python train.py --arch="unet" --objective="flow_matching" --targets=["emblem"] --cond_dropout=0.1 --activation="gelu" --weight_standardization=false --dropout=0.05 --upsampling="nearest_conv" --residual_init="scaled_by_depth" --optimizer="adamw" --lr=0.0018 --steps=13500 --batch_size=256 --final_lr_fraction=0
Rows from block 3, named by matrix and row number. Each number is 128 + 32 x the weight over its row's rms, rounded and kept within 0 to 255. All counts start at 0. Numbers have three digits each.
# emb: conditioning projection (model.enc.1.1.emb.weight, 128x128), inputs 0-127
emb.78:112154147163095117122142137159155089089133137108103204237180149199093173113136073153166187138195127144108089104108101156120150124143139097153129164111117087137123124110096145107188128119056122148110123118145143114160105125025090112154167135123118128137097197125160138098105121158159117184178113094120101077166127172161116103111151112084108122193105159124139149127132084105116121114111
emb.79:110149102171116147130103106150156148146155112076152195113131105137150151128166090186064114123115134102142110170200147162048099143098156127152163112105069117161143138134110160104139154093075152184184098125130131132091182118133113128183086159193154131086121131098089152063134126157113132120116135182104099104102119131082114065186112104126171083137080137088147080127124122146099149217126
emb.80:118115183075150172169097143128118140069152143145125139083106135116110173164072088095147115118086139091122118050098091121174121088149113116172153157119165145067182187107150099069118158133112133120145152126150173184099137122122110154101161166121173118094149077157127086184110105098111167116097213185119144120105109087131133138127119151136157161119173130127138097031143111071159091136112
emb.81:109136156100077185187134128097157162067174181165101108143103143121080116147118146127078084107131130117112130080115108126159090138175137107158142092160148163114128143143134080103128162146130152121148160187103177114227072092142103122161125184174175118123050142106139132192067117142126177120067117153118137146083108119127108160129050124102108126139183130105086161108099139099157089111128
emb.82:124111108148115097140164133159098152109120098146128143081189135132168188124088084146156116120082129114128092123135182170024171136088124178094178177136080195160067109176157094087084123128126111102142108147089113142163147137144145186100123089115138147160135103140146106078171142144203105142157133104123102111157168114107124064154168167140142167095101106146098117128189143197117121126167
emb.83:139157122161146136134122094115143121091133149152147136170124111116101119099201155150109100098147063119166086099087110112139120095109161112196139091135146109104180190113093168199167116112113124109127114164126102107126148128126167090091147201128050153135130134128078136114056096131121105134098126111062056130134106099155164169108105116090131081103138145111082127055131125195036138145104
emb.84:114137084145144082147137150135095149144105113136103065126108118112174100146095168116112170138167138162180145150132163091034147109039123154101101122124066135101066085148112130155172131191131117128097088112122075142130145112156126118156134111122132108165161089099187126050130157142080077109128113129150150170119161119126111034134170136115108108157041144167136101173161149160092153125139
emb.85:175080185082122149118124132114170110134109199110185154059090100100122140188126101097134052110088111091048103121099132138185082159201106109155113108095176136104182144117154114079035132112117136132137122153160153150130134164096141136084116141111123133106158128123086111183097125137121146130130131129129118122116132135079157187109097146157098130093201067112129160113118092124149086078119
emb.86:133107115143127161172105108113164099112114117122183144153152163098090142063133109157158163157169129125108119145104138173173120146178158114183104112128147073123150156069179124164122047115112156078074149088095128108090081112145157147133147116124144154120156199152169154188068137136161162157143135107121122136169148128074079210108115063102141095188172111106074184110126100118134144099147
emb.87:126107129109198176080107117092147196143123132077157136145149129130182180155132122146130081099074171111099120081130175155187085098136165113160155139104158116092224151100124111099116149107164083182196143162124163116076131126105115126092129174101116148160150162137096120139169087121072066127178139097101122100101088122119124169132098100154134119092180122085168133098112083086156166123149
emb.88:139126135111133156161142122111070059096168135115070144112155083100162078142167087139075158123131139139128096124134121159096114226099120103115092145137085134118118121132099088145160156113051098042148148171153153116154168166119101203136085148125115096158113141102172137141100122159193157079082126149194130083146086158129079103152142109106127079119145157132049124111140128133175107138148
emb.89:128124161103107169148103153160145174067168167104089143093129113129149164202109100121118166131117209122128163097093092145188054125146145147153161132140152162047119114205104065108140201113083108134146161167143134136165132074094109123084126101123127154098088063067146121130135087131099154133126136108123122139147177118120097146095063134115110135092136080168174093126112105105176100122112
emb.90:144167174112116195172143102127108181136151164095133120132114109142125165182096115105114063088089136078118146085136163159177107076205137117120231135133134108048105126123124067124130125137188116102149167154168156151150172131140157182119125155142144118128112132115118082163118120127119130068060096085122090099142082086147101178101125178096094124107169156110120113072099088127143119114118
emb.91:117140070174110051084130139121118155165056063134119126142138127137137176117106163139186146174145122176139138196159193161055186125091113153091148107096056120148122098145143159160124146127165124150145094093114066136118088146118139092111122108122125142096112144138115157072128170122127102124153115103136141141131144136100169068109177149144149150135062159132165130123187118184064204122131
emb.92:122199109160092116189133139141102055117139110080126108199110130144104135075163114139075175079191092103133136137109143125192116144074131095115126141133134163121083144148127125168172124140117110076163121147179107102188134152106090162106134163174136112141079203103125097134098146167125103106167112154117163094050108174126077129112164153118093104192133158134094076129153149110156132071137
emb.93:138098166135161094063163132145104086156158088170139172068153141090133083154103171166164132150138126120103129137138098058164103078063165112155114104109128130141128150135084115152110057154108118129186120108117122066078188093139122153166089111087126077179125139144125138090162128104114114165107169065064132118119107171107142131154128068216170113094120148106148114161117099122131167178115
emb.94:077115097115178176063151089107125096132140190120118097179154125166109099083149091094060143116155143100153128089130141119113163091098152124129076146145118145130146169106101145139122109172112140055088138089132173128135142107111092113156131077130114081163152155056195129142110083138148107155080110083107141097098080219141115112133139126128161095140133152159117095186041083107116083152141
emb.95:067140161116112166157148177085161183128114162146107129057176104111131117146115172105121071166100120098079108108150085080179135117189078131141099088149125156148114183120177040131089146136143152175137179137154157184166158160140127131115139092144120141131143037157132098152132099129140138127113137102118224151118182098099127158109106144135123129075154088118142123157078126113159087117101
emb.96:139103185115095175146104141142120093091159156070129097142102095149135015097095068124068163094175088149120150114071181132152144161062080122116082114140128104106101178127107127119158090171145087044126098133122180116136161133131096111152124098122116099111119132104135125107076152126187124118122107158121205104165143113157113135118086100115125178096166115126087103170115171118141087092158
emb.97:127177145121111146156131130119173186142155174149125088097148133176123203139129111123124096112076159123099142053129140149189111097170139101148175130110161126136144153151136128119112147109137158149190154139188153102180112170137158143065134207195148202083107114145110065222113104135104179165109096098084119123131113124120103168141104174104125140087183140082141145092118112141151101118119
emb.98:155109123087078169162119117121148126069177153128130145108124133175087177131167151153080093122107130116096124112182129172150081166225112066151169124155179152077135136164146103107098122105121113107122193160147184176154189115151121168109112138181131142143096166132111095245125110156166168127112139148155142143138130142142124172178106174134100112145115114092087168120078147104150129148160
emb.99:172126096161134092089105100094091163162113091079117172177088159154120150092079134162125176155159095143180154115148173147079139165054138119168189135144101149125152081158109195180142116150152121101140133075167108148111134167133151094129176132120150130054115151110174090047135118115115112070079139145121133122145143109138129103109171119098156083160106174155099129111171139204096169148123
emb.100:086120055151119068122118146190060104151113075184111130131141128085186104137099131123169141141134114124161132171128149099055141108049143164115102101123072120162098104132085165137116149121096102164126096105107075125114158157121120105142127091120124106182148134117126169003151154132139073107153126095107094157100124153124118030107139104161129136140098177132170087156119114140122149111138
emb.101:144154095128148083054104094160094160120127097134081147129145161090182168164129080135138109146202154131102121144117141114097124099131156151107143162138109172096130118063160139134162137158083160157133095149114061160095154092151136160141125171184109120119148161188134062116159135068048097153141160145095116144145133136153140057158085129137164093174080180182128105062123123167110167155128
emb.102:190121159084136163141112122211120162106128173132124146090096087094108154155128107136177124128103174100101113099142086136183090117185180115133151160113156149073161122076161105084104153152080096188146148164104169133122154074133121161138106157161134102132165145153138078173128133068080148149197169125138120160157126111123106187120107130165177129115213134131189135082120079093153122140101
emb.103:160105133131188121121099157167090161135113120092133161085149076074162139131130083145136153059148129106129077159060094116086126111083146131105076155097085131129113121104114120132060153153062099155110085127148102119133100168062107132117141143082120129098161085089138104094145103105107050107105170119117180186147172101170105152109149138163104193096096123137154078197126126068107149159114
emb.104:116068115126110147066083087145167111079120121160076141169153131104133183183150112155128172156150148085144095128052083146175072113124166105131102141114122164134163118105157153137174138185143077125147143106116122093115086131099173101156133211116126124092152172097142136158147140103092136126117173138083084131160137105161164116102143093132119116165092215132162098129212059104143113098104
emb.105:140149159087157150115157160131128122106178198135100141096091052129108158164129126104180088049109203076093138114101098097163105131173131154144120146091198141133147140167166066071121165157072105180199162144170162118153112125148088107174128166142123122115151162098122116172102115152102129094145131118104134143132098143137114173093130144146085194075154111130193121151105111084151157127110
emb.106:141131156121099154169130149071157100110125175074144140110100114136123098119158104126070067109073128123091164095143064157182117177179103085144132108139171114113136155148142120075104105080098129082141196166142167137180109144161120125130137148140150143118081135109093094204086108174188171144098123161139120052128151096115111178147099158114103109097168098092052161121109164100165083133134
emb.107:141109160166150180094092155148149153132136192130128154088161150070144142133168160129213115128120136130130114125122066077176099123160121137138117111097152180113158166058197101092136164147065107157117114110133136093110122161095141159128105102148154148138162182139124119178172144131136166093243178105165133172157169114100128175161126182170123158141119100136172159109100106116171108122096
emb.108:119110121188147090126106135191133121139107128232105119191100131099137164136163082119184174145168124100120157139102170144114155108106155153147140113123088116140097077143126114173151193169075118137105120126117087084082108093088113144139113131129115096119174152146138096098091157095071118116208109116108101153094168153129150107138180109196116166188064168160173113132140140155137185140086
emb.109:169110165112143163141084106179134182101159145120129119128066129121115127160091124093120072125087182119079142068098119122141089101187170134155232131127142131097157119114120087111110141137187105154149138167125163136126162098135164148120132223166119111090133167125106095184068083090060146118106123177102087113087118088134100181145125113115143112075146140114155125059139144127157103106095
emb.110:117144113141098123183106132137087123136119122112093173107166154144148117132151136151160121114157162113137109154154153182104089154052133120094164145136152151144114090129057120153085152082157112095128076148141113132121157152154140176125092089141148139138137133124073131000123146102181054074094117115170081078149127174114120041150160167144143118091122145109096072146128143134110148144178
emb.111:079079112176149100091148134113087127155151102154122089139122146162168048120083166086091182172160109179192130159131157088092184088127099166117117104142105116149068091112158186153157116184180153120092087111093073147113119087127137087108149127086120112142176042127157151107112149134097131166074117159141181146138134097107148129114127064131143134163096147148145118163128118171075121095140
emb.112:124148166099142161137150174134168117130163157106129087106157110105107143113141133132138114079129099113092100097124106128161125141192099116165062128142170111161152144146134058105114091122073105095115157105149186136156085141118101135124141105136131140107115193101083119205093097170138164158187117185135114092138141161134138184111094144134055125138178038102167197188098115068169091139152
emb.113:077099199098158175076116134108175113085157191135136112079160078142120148141129107112129073101137155071122096091115095100182141099140069120156110125109176141118156153157132067135090151109078112167118167133182167151123176125093082083120171140109122158095147123129143127178159073148145134113133137145066137138088096123147107181121087187121088159091195090127172094143122115091176083137136
emb.114:165075175120106113141108117171136099121166134147121137081180123082113150154126129155189090125133148078142096112134113154162120117187185182132162158118160130104157137078189098088109148118082137085116167142066161155072197123092133147102093117120137138145143179138138118204129109036123150122195181100123094151145097142114125134113151124153148132154212093127090152085114079096128138096103
emb.115:067148167132110147061130147167148097130142124126185136071155191157132127153085128111108079144101146145087113136127142094157145107109142166170135133076178169164158135176137100096101136108059127160077148153132153131152119098098150134161148132186139161133140039134100126120126083137130154183121184140157128133183131178192114191095119114158098166037146162118153107166101146083168125098135
emb.116:136126092101134097116088119173094129139156126138105131123148136103192083131081107099103131155086175168143106130102134157045130091121121114135156094131050161128106070148116135082106137113123100112173086161141015114104125138101106099167172090142177111127141185176153154094099115148129115103086117152121098164127137160125150045094179120175108075118095114150124086117220126138122151136097
emb.117:126132107108107156124127092103129130158141165092092123174111173162073090124142126156053112149144116152113136068112107164158088110102176065149129037124167107098169127082093123130139100109186187106144168135087157160108132145167176178119115145121129140159071088138121136154081144154112164119074175124096117052091126080167136120146103081075139122081146160103084139086128155170151099151079
emb.118:118170192128169158094166166130180135067107162140074132123132095199083132147132097090096136131109121115131145108120148132198076073114162126119120107176160105093167102105113108098111102090115112147087169158180156121119161084131193109155155150127144128109074156100095086163168107124120127090089124148077132081090121139157109177199115096076104153121176066136164119142120118078124117183176
emb.119:149142054165115076138119126106084170148100100113109082152082114128155095122094153137106168155188108172152156144140145111039109118081099174092157111107062115110078043136102180174183123137191152118163107107132068154134115134147133146135116128155125105121140097143166164055133178118123089136108070120150138138112143115115124081125162149120123133151072186165131101121178154157072156158131
emb.120:073146093166124116130127167117058109160116087154092160165121147106173120105093173165114167130151109114169133164115141130064139102035137162109085129106098115157087099161097158149124134137136101138117102088129119102146099140111111110158071112163138105188107132145127136038129150156148065104139096080110121109130108179095177060117124121135151102159084127165122051222147137150105173102132
emb.121:145113187041141158164096145140139142137139147113136111071149076161090138148129103159150125109112160086075118113162120143175133168188131132139154154130191162106149144137186076108164144160137153046109163140141168119150178130101111093134081113116094160128166097140174135219139088085176138105082139136102127150113118067146149214121119158130132127111192127152120196113104117135157094111148
emb.122:157146113119193160141131165103103188107126094094113139130104148142115102143106082125076147148146125120116061135126106142078091130000110123074137129121136092120078124147069160137176142133113108157139074104159082117104164094081159117120149152143136068121121163085144102030132126114141067085088121136111096112115136120134127084102179075104134103155124131087110068146140140137160124133055
emb.123:159104146106091146138128054083116104104127145105122123095115162116077111150179121126119080120069161129096184109177101135160103150122155088165141111167149134116144149114083101107060107070147110119095142149070155186115185125194138151107124163142145150150123086165036151155150095079126137141113148131148089059148125129148109142200104128086142072106166112059082119055120132134137121142141
emb.124:111123171060156158071121154160113152120131175125131138028146103096142179177098123074161064103072146103101112137074101100163143105141109144112106127106173155138164164118155113111086141160106114166119170134177160111144118099061109104123146128134126082094160102134102127139172110112132113133175112109078147150100122107156135189125094172187102162057175072100173105177107143093143088124102
emb.125:168077154137129171095104074133162102134115131167170098127157146079101122144163132109169157156121130141106145144140117107194112137216160153150145090108161162122175133082171137111104116120172127177121135096068144160064164132136138106105088158115133131161177150166161137208118139065064179155181155125093118164115139103145127152130138102159161103109156148155142176037111122160064136168125
emb.126:109133053140139090135133128105122118105095096135114091190066122145192114124119124096114154142186118189153133150155136102066154121107076148085173151107050097087083072139173143165172163141171111117144088121136074149160072171130106136126138117173122144114114125101170113091130169131145151113081083141107140130145135106100092085097165152160087124162042133138128122144169137171065187095119
emb.127:137143164083153143134110187170177201112148155108136149122174116152078192165114101118155130155125151093103109095151079141179084114188103127179148156135161158157158173118171066065104175116078140146144165158148174095119099116104124162085115117149132159093087155115090058213138136142146139123170162098147150135159135133152089188130106160100149175111173134112183147104135139092128118114100